Weights of a small image classifier.
Model: 32-pixel images, arch resnet, norm batchnorm, activation celu, widths [96, 144, 208].
Training: batches of 64, held-out accuracy 98%.
Rows from block 12 of a small image classifier, named by matrix and row number. Rows with one number belong to one channel. Each number is 500 + 40 x the weight over its row's rms, rounded and kept within 0 to 999. All counts start at 0. Numbers have three digits each.
After each channel's rows are labels from the 100 images, of 14976, where the channel reaches its highest value: "strongest on" is what is common among them; "patch colour" is the nearest of a few named colours to the mean colour under the peak. Only what is clearly more common there than usual is listed. The data: rendered scenes of coloured solids on a plain floor. In brackets: how many of the 100.
# convs0: first 3x3 conv (model.blocks.12.convs.0.weight, 208x208x3x3, each kernel summed), inputs 0-103
# convs1: second 3x3 conv (model.blocks.12.convs.1.weight, 208x208x3x3, transposed, each kernel summed), outputs 0-103

convs0.114:493533538524542521511479521512505521526504397526517515450465545510526520500503508518513556403529486487499414467523341520544520534409530469487484475506499525514492531512525365514458491511519512511525470500518508527500521519525512531546394484514558441555500502566505447533490486537461514513550414505387496433495523
convs1.114:463547538463479516475515508495530500535479505470456471507512479490484524496505431508482500514497489526488451526424454500515474513441493530621475503448553529578545479533491453523491600508540522555454500517473497478453482486551528525441499516511547507351523459502512489536413518503527521518531457486462410482532443
strongest on: count: four (54); count: three (46)
patch colour: brown (32)

convs0.145:453477501562500562462525498551482501530436496483534557482556401441482486525502535487511509538505451469491504494507533453490510514507525503460468490496541509512489462488541555511432501479519441440500600513597485506513518480469513484491593464509479455473506535497445500447475605523525539557499576543532573577400534
convs1.145:523537424455499454490557431482486475505533460529562488540477498512528459530455616476460505553543471545424489510491452478454474415515525558466467557537516479448527462562445551503514464544486486506498503436512539496471482518543468534526464496480463514600557526483571474450509627504521487480469515538558434492496539
strongest on: jack (43); star block (29); largest object: jack (28)
patch colour: brown (26)

convs0.165:540532516487553478513473476532540513497484503457622569498517551488519538477462443509492501458477497520499502486505533543488499475535483508515584548498497536502523480522499444444496491496484499505543485518506511454508489514500471529482462450559544553466500504552509523462557501507546503454445444491481450521604586
convs1.165:489502450554374477513426485553501539549498535498511479478497543512547525471512510498539521455473590499582565499481541506502518573462480445489483467481451451473471519457481498547505461534529483515451434485528483543482491515523520450573508476439502463519496595480433552482489518481472522485528472518513532467459488
strongest on: count: five (100); star block (35)
patch colour: brown (29)

convs0.144:543463502536452537559471491490619451503476512515438466490577475494520488531565468487489535562465431498480493503519648508510532530538493492447548488521577496525529575517520502486496465538532501434459534501555476475448519458488543510431483506476545537449522559432492539487415484476526496490470500449519579524553558
convs1.144:431563477438495497491457529431534462506520487518520498549532443581536429599508519432466544550502466520542415505460475495495466494537518443443470493541455525561445498509482518497455441543540511523514529489468566588491524515502519458537523477527481492571491477513514452440474493486537473467417538515522468530502567
strongest on: count: one (88)
patch colour: brown (36)

convs0.186:571525490495485491552454512472612518467474469477502482468497473528436482462464493452492435517506436524402499448458530462462549507574487474508515471502480471461522557545451461454443529486424513544504489483576516508477469484509507504453376456519491491512527503471526462521494534480502442516578501531481483514431533
convs1.186:452494503419509517514478496516394437609485468546524490487498510586476480546474491541520528487494536460615469551450509488510452488504459492461510492487550474540531435525479480541541456461537491546518517503506501507475471579497524453572534466526462483518459574505520480468467489463439532485498463513470407514474527
strongest on: count: two (68)
patch colour: brown (25)

convs0.42:439539551540516577517519516543480574500502512508292528500555550493451434551503526461554461528512486513446436556517488536490468464544498492531535450510498498534495453472545561502497484523489479550507479466543508508545533539520479538506536464474532469505490456504513540500490502484526451473562518503486502498520379
convs1.42:464537504548500488547507505481505497510480515499525509477489509464434496458502443521454511481517466507461437543546504451436506452575441438600484528475475481515486483496444473492459419538541542448422515519453456459462474475546502511492470510508488498523553441503532567504435598473518548513497499508480518486458535
strongest on: count: four (53); count: five (46)
patch colour: brown (29)

convs0.77:562469480481431507515502478523559503507520489515596553500506478453548537479485501561499539488506478480479504564507466458545507508597524513477530556498473494524521549503494473500519510453559446371486541560461440569493501503465478482529434545467457535497517465432482561450536535552462468494572421521492497543538597
convs1.77:487473481471479508500472397552489470493505546550586487496536569531600502491485500499509485517461506465525548446582508487405555497573494473506443469461446478528482467485462524522517495522469448486484414572482510515478492550517469395488463456538450500575494547506502539449425520482522532541470503533529433472518547
strongest on: count: five (100); purple object (49)
patch colour: brown (35)

convs0.162:534447553513513466520551506488460447543482472443574508468456459573525478513527534458517498549546512521550543591508490516506511499502498464510548513499472500493510508541482545454527511473546417534473480495472491502503521412502548456541561528459492441455485502457448568550553533533554500510518485480491433556418569
convs1.162:554482517563488500474485494505530496531499505500501508410461472506455495491479564511486412527473531500460575530536536558539494545510428525445459532550490490506505525455544538520534540493521492527451521530500462504534468597522521470442452498434534508541520584453497527518448566533496457569454507532533570538494492
strongest on: count: three (61)
patch colour: brown (26)

convs0.73:533485557494581526575490463571502510484523590506499461505483477545477495544522502547574528494487490543504446597511506494551487493572503541498521492482534552514504415490561528503500512613462510522449549528479500536528513476531483575487520540512452476454496562517494548439544507537478538494514514510525499522504491
convs1.73:381534505521513495543497480452479506483515562490506505529535501459445534482496406516509515505473500499489485573547503482415496494517518476540474508485544464545499495520468488472501398542521523519507536493513506467430478514479485514525479493512480473550472485516486573494449573439520614552515514503526534514473521
strongest on: count: four (77)
patch colour: brown (25)

convs0.100:477493500497512547495517544472545550563552482495572484467419486479600541487563502539505621469531515501539461535490509530469558584458529489548522503519499537557546485478494535520477435537495538570475496498581533505508542503513515516553518499497518403480503493542516482551562473481473497495576497541518433440487505
convs1.100:541497557577458517486515430466475494472502535491481461558543507525457595489462467401449515497540475495571547539518515532538524512368523480476511495528490408517547494441513546451548517607507511486486485515509519543504454498473480480562530508514578463511519474495547491492531584499492537479535482490493514502520442
strongest on: count: two (69)
patch colour: brown (30)

convs0.149:509557544457460463582482494530517490517541503526608558493474538486517477458452556511464544475510518519531468449511497506440514491445506450500526532533526440454414510543481538436492513403577411496526491501480520485449528514505538452507510585537535541465493526514499449465542497469474493466478451488537492473525611
convs1.149:469513492501480483484513506452458510539481511498512493537555513485514487471509358501451531506507428508478480502462504516475489502534544458414482565473537492545524522548467495481504407539511578492474513482486497438489517487487517551672512495536509492492523468495506529461473512513500528452501471491511490487477449
strongest on: count: five (90); spring (28)
patch colour: brown (27)

convs0.80:421546525515492507519507496519535521520443548538447577537477596495454506501449534503556459496506540535514468481537498525505470491458473533510474517525505495480467491544508498538473489467447539534476516504519520536475529466539554565523515471571542514514517563556482564526525549510534473478469484490491495439522503
convs1.80:585511537463521509437512529489475514545506474490503528468491472474522483495474510461525481467517486504448437495452494491504523460522490454556527438527521430527433588497508493517517514509420538466489486509436505506566498462444479485472513499498453508434496559493581467514486416532514373462482484480460431440531576
strongest on: count: five (100)
patch colour: brown (25)

convs0.141:458556480441390527575483485478514481519519522483516464449472575488453530556512435558502478485497472489495532508469507491516526497472514578519475517491499507578460488508529511522488506484477531471564479514583551498453540501529508542477567609421540557501504477505531554477510522445511549449503474554528433490515458
convs1.141:423494458486551490490495530491462469538470452493472447500520490526420572535531492487503461555522548498491526584495414515515451466477538549442481558488570383571487560432487519497480493507479534564486517519473474524475493491465552503503511526483571519562493460416607518435460476494479459511549454452537541482424493
strongest on: count: five (99); spring (29)
patch colour: brown (25)

convs0.116:439491514450559535555567462509512497473519506529449465447488476503515433511524478452525487576475469498468512548447504456515471498535487505508544471471490565517512403473547528588501483550477549544442500505507530492507527482522487535503466433498494461526477480571516565566561461580505524528446486506519427511509481
convs1.116:490497496527460457559478511467508535537475526529508520503486527505431508483478436542493516518522553539438513585528522493474531518573440495558516497528458454439511489511471497486451402502583525475491509466537489562483482472540554580475525499508507475576543488505515602572474575475484528508515509476501544472441536
strongest on: count: four (62)
patch colour: brown (36)

convs0.4:420482455470627472533523505515514501491522532535443535482458435557496485453506484542537519476452462449464413598469483494491494498582474518512518484476445530474518438467506430506508491507557512567468507535534474503454489499532450535471463437540577416550490459548525535558490548499525505492411462473490467524512456
convs1.4:449515447466446433540531486511543506501480535533450477514496506482387517488472464578518579483524503472473463597538523488386513502584512531534479548461493429473474492492454484508467394491559510469525518483522507542446451487491477507491518535479494469566516484489520511569451559457490513509502468510511534502448541
strongest on: count: five (78)
patch colour: brown (45)

convs0.9:504538478535498509595541449533563464478479593532450529506518552507481510542507533562567463532506514499503462470498503502500489508497502597589479471484465503514578551516574533493539480503551514490570516535536491494547493499512488544495499481500582527438497577499532573542475571535466530499462535507451497524548547
convs1.9:593471499457460505428490517520490529519471494485524545481565506514503490524463539471537454474519475546477492500420514500524500529500500501505524506453494460514409569535521505537542599526434531515460490480399508510578537478519470443508526495498452472480498561514538456516440413534477374441464506488480462511539548
strongest on: count: five (100); yellow object (46); blotchy object (40); star block (29)
patch colour: brown (38)

convs0.58:515530510477534488489491504528525484580519500457471514504458540469474493561490440501369509491498519489475486475483461485503489512370501381498440492574558479510482456548428423469480513520515455534512526463499497483468506440517464514518505523493522448543537496470479462516538538501442451489551462488435497543434474
convs1.58:539509432535530390531495482534454515464503488523486475471449520495467443486525600614465533466586548480519598446508541545484459474522510523427494545523524492440390526510473523501494453468495507519525516458522504479513429532446493517548534454446558496545524473497453502511440548530483537461494486495443492499475476
strongest on: count: three (53); count: four (42)
patch colour: pink (40)

convs0.97:521478439532480522469460448498468475486510440446473502475501496467449468459465523584507446470471494477442554442527462445417484485489458451497515431476498483500450489464473526456465462503475450477480492509494462436496478439448517471470461545502509402445431537468513508504536494428436494415517484473505571454468544
convs1.97:467549515504527488481462442527406467539430548518515486481500508490480515521542470640569518489546504504550517450539502522398567526463529468477518498425444447458442503520477494478529524446446457509463476520491422556478491529526509433484545549479516469573481540487478543547497513477457483525528486523488466457543573
strongest on: count: one (71)
patch colour: brown (32)

convs0.68:489448520483509458367468500467477513481484523475533462493484473505439479476486419486463526521473495472455464531532401496489509486570476547505508524484470502496504480465454458497473493526497533498513505527445477517504462486466494580466499490551447501536510390455473476480601474494527464519513489486466473488483411
convs1.68:534506498461499541547487512503380523518544530483519495542424493520476527490478459482603409479473592491524529485449541491446481435414500483500508471506545479525451546414457467535476468498421453478484505487481500513496424521426452407500522471460512499443445490496549511438544552475448520476488488487483483452469571
strongest on: count: two (98)
patch colour: brown (28)

convs0.15:505477467512501526531483518499507480502514572520556518514485496518508500503470476540558541426511520478542483573541465517566500504586509565523540538503476514506509496501496450519498517543510543496480505524533490582490489536427494602528518520532505551477501544533503547380618580530493498511498513517450534500513512
convs1.15:413465547529504501554499524521427510523584572535533444517551505520547496505455494477514507452528507415460538511554497479438519496571529472530469422479504457561553437557451487425503441535471451539478444533547492510404480491497448455532429502494468476512476565521523520501494554458500588494482543519496512462528555
strongest on: count: five (99); yellow object (45); hexagonal prism (29)
patch colour: brown (27)

convs0.82:550477510486538507517549532535510542461507486463493530449475460431603533550476580534497462465471492493527469502492559416498518507494492582438527495487480574501526518510536494529480482530478462527467539529555476523579463469456499474452499461539504530523512500523521478475521557525567478559514573523500467539486609
convs1.82:534538487485472451530443427610551476537460493532565491475495561526529478525451511457504463459521570493509563563588525490412550487503467546440469523423525497533513453455463502525511537514478460533499435454496506526503452472561514422537470523547481471523519590479476547469489516471420539509526567496515521466540515
strongest on: count: five (100); dotted object (39); spring (30)
patch colour: brown (30)

convs0.61:532433475483492483464526475490487522499485570448476424510469466521517520499512506530486533436499514492523440521513375488423486512500509445469496543479503506479510522536480490489509481522448544549479515509476522483522470521464493491469445490513409471458503488545531474425564500450510490530542464521462545488495511
convs1.61:553505500485474488490480490488449508607489534502484490550493431516468475497547492515492466454510515474535487510466495517469470394491495474549474422548498472563495587495505461458531474499550515498517474516493560509503445539484446434540532517460497526468443511464584539467523448499485483541518475536469478456505545
strongest on: count: two (88)
patch colour: brown (25)

convs0.111:490504489479480565492537555517538534463510534480472490492477474448515488534480525418574503500494471498513478538487469473533469504492485530491504462463507553490538473473538502533488498554472553520489566520523505499538526483506493547497492487441499490502497527488483490456537531555540514562453515491533485513533443
convs1.111:455515475522489427555535532487520526527473528477506484531513514506446505482479436532499530494530487483478535575548468504466477475566484483519487509484470427479477490468471530488488409523533554516491504491508527514446469475550498505468448502503516468594479463509482543499457560429476546558518508475513536491488543
strongest on: count: five (69)
patch colour: brown (33)

convs0.164:500574497449455495636507482513514485455515540565515588523533557477519523523487511609518493479496498497543383487501502520546482508509496582560485480480482487523523508473513476515488505520562476545524520480539486548508500522501481552498484521518572551449495547495479559526478598569554488515457467438515469551512541
convs1.164:601507494449483495427514511490479544518506473465510530494553495503533496523472551467523468485530469505479462497424494528504500500509484498507526490455505466516431582519540489519527577541424507514474518467433532499583530479491470437477514503489447490460489540500532463516459410538511377443456504496490463501532554
strongest on: count: five (100); blotchy object (43); star block (32); bowl (28)
patch colour: brown (38)

convs0.177:539466504481529501512518476548534573523553489460474515476444543463487490549438592516486479515494442503478462516510532493508462471508468469551529454455469468469538572503507532418471494580553478562403479524452464517521492486532472575428472469484496530484498518508485493469506524530573482500573537508509514485482541
convs1.177:568441529480534501579437481546509489511575552535523499493500552551520530512464602502570497519526549458534499544573514526512558560496455552490531535488463446465425406439484506488522504505474414520495411514473552574502524526460528515476523460506542468549456578492425526464497526451484481501487493463511511469517484
strongest on: count: five (100)
patch colour: brown (27)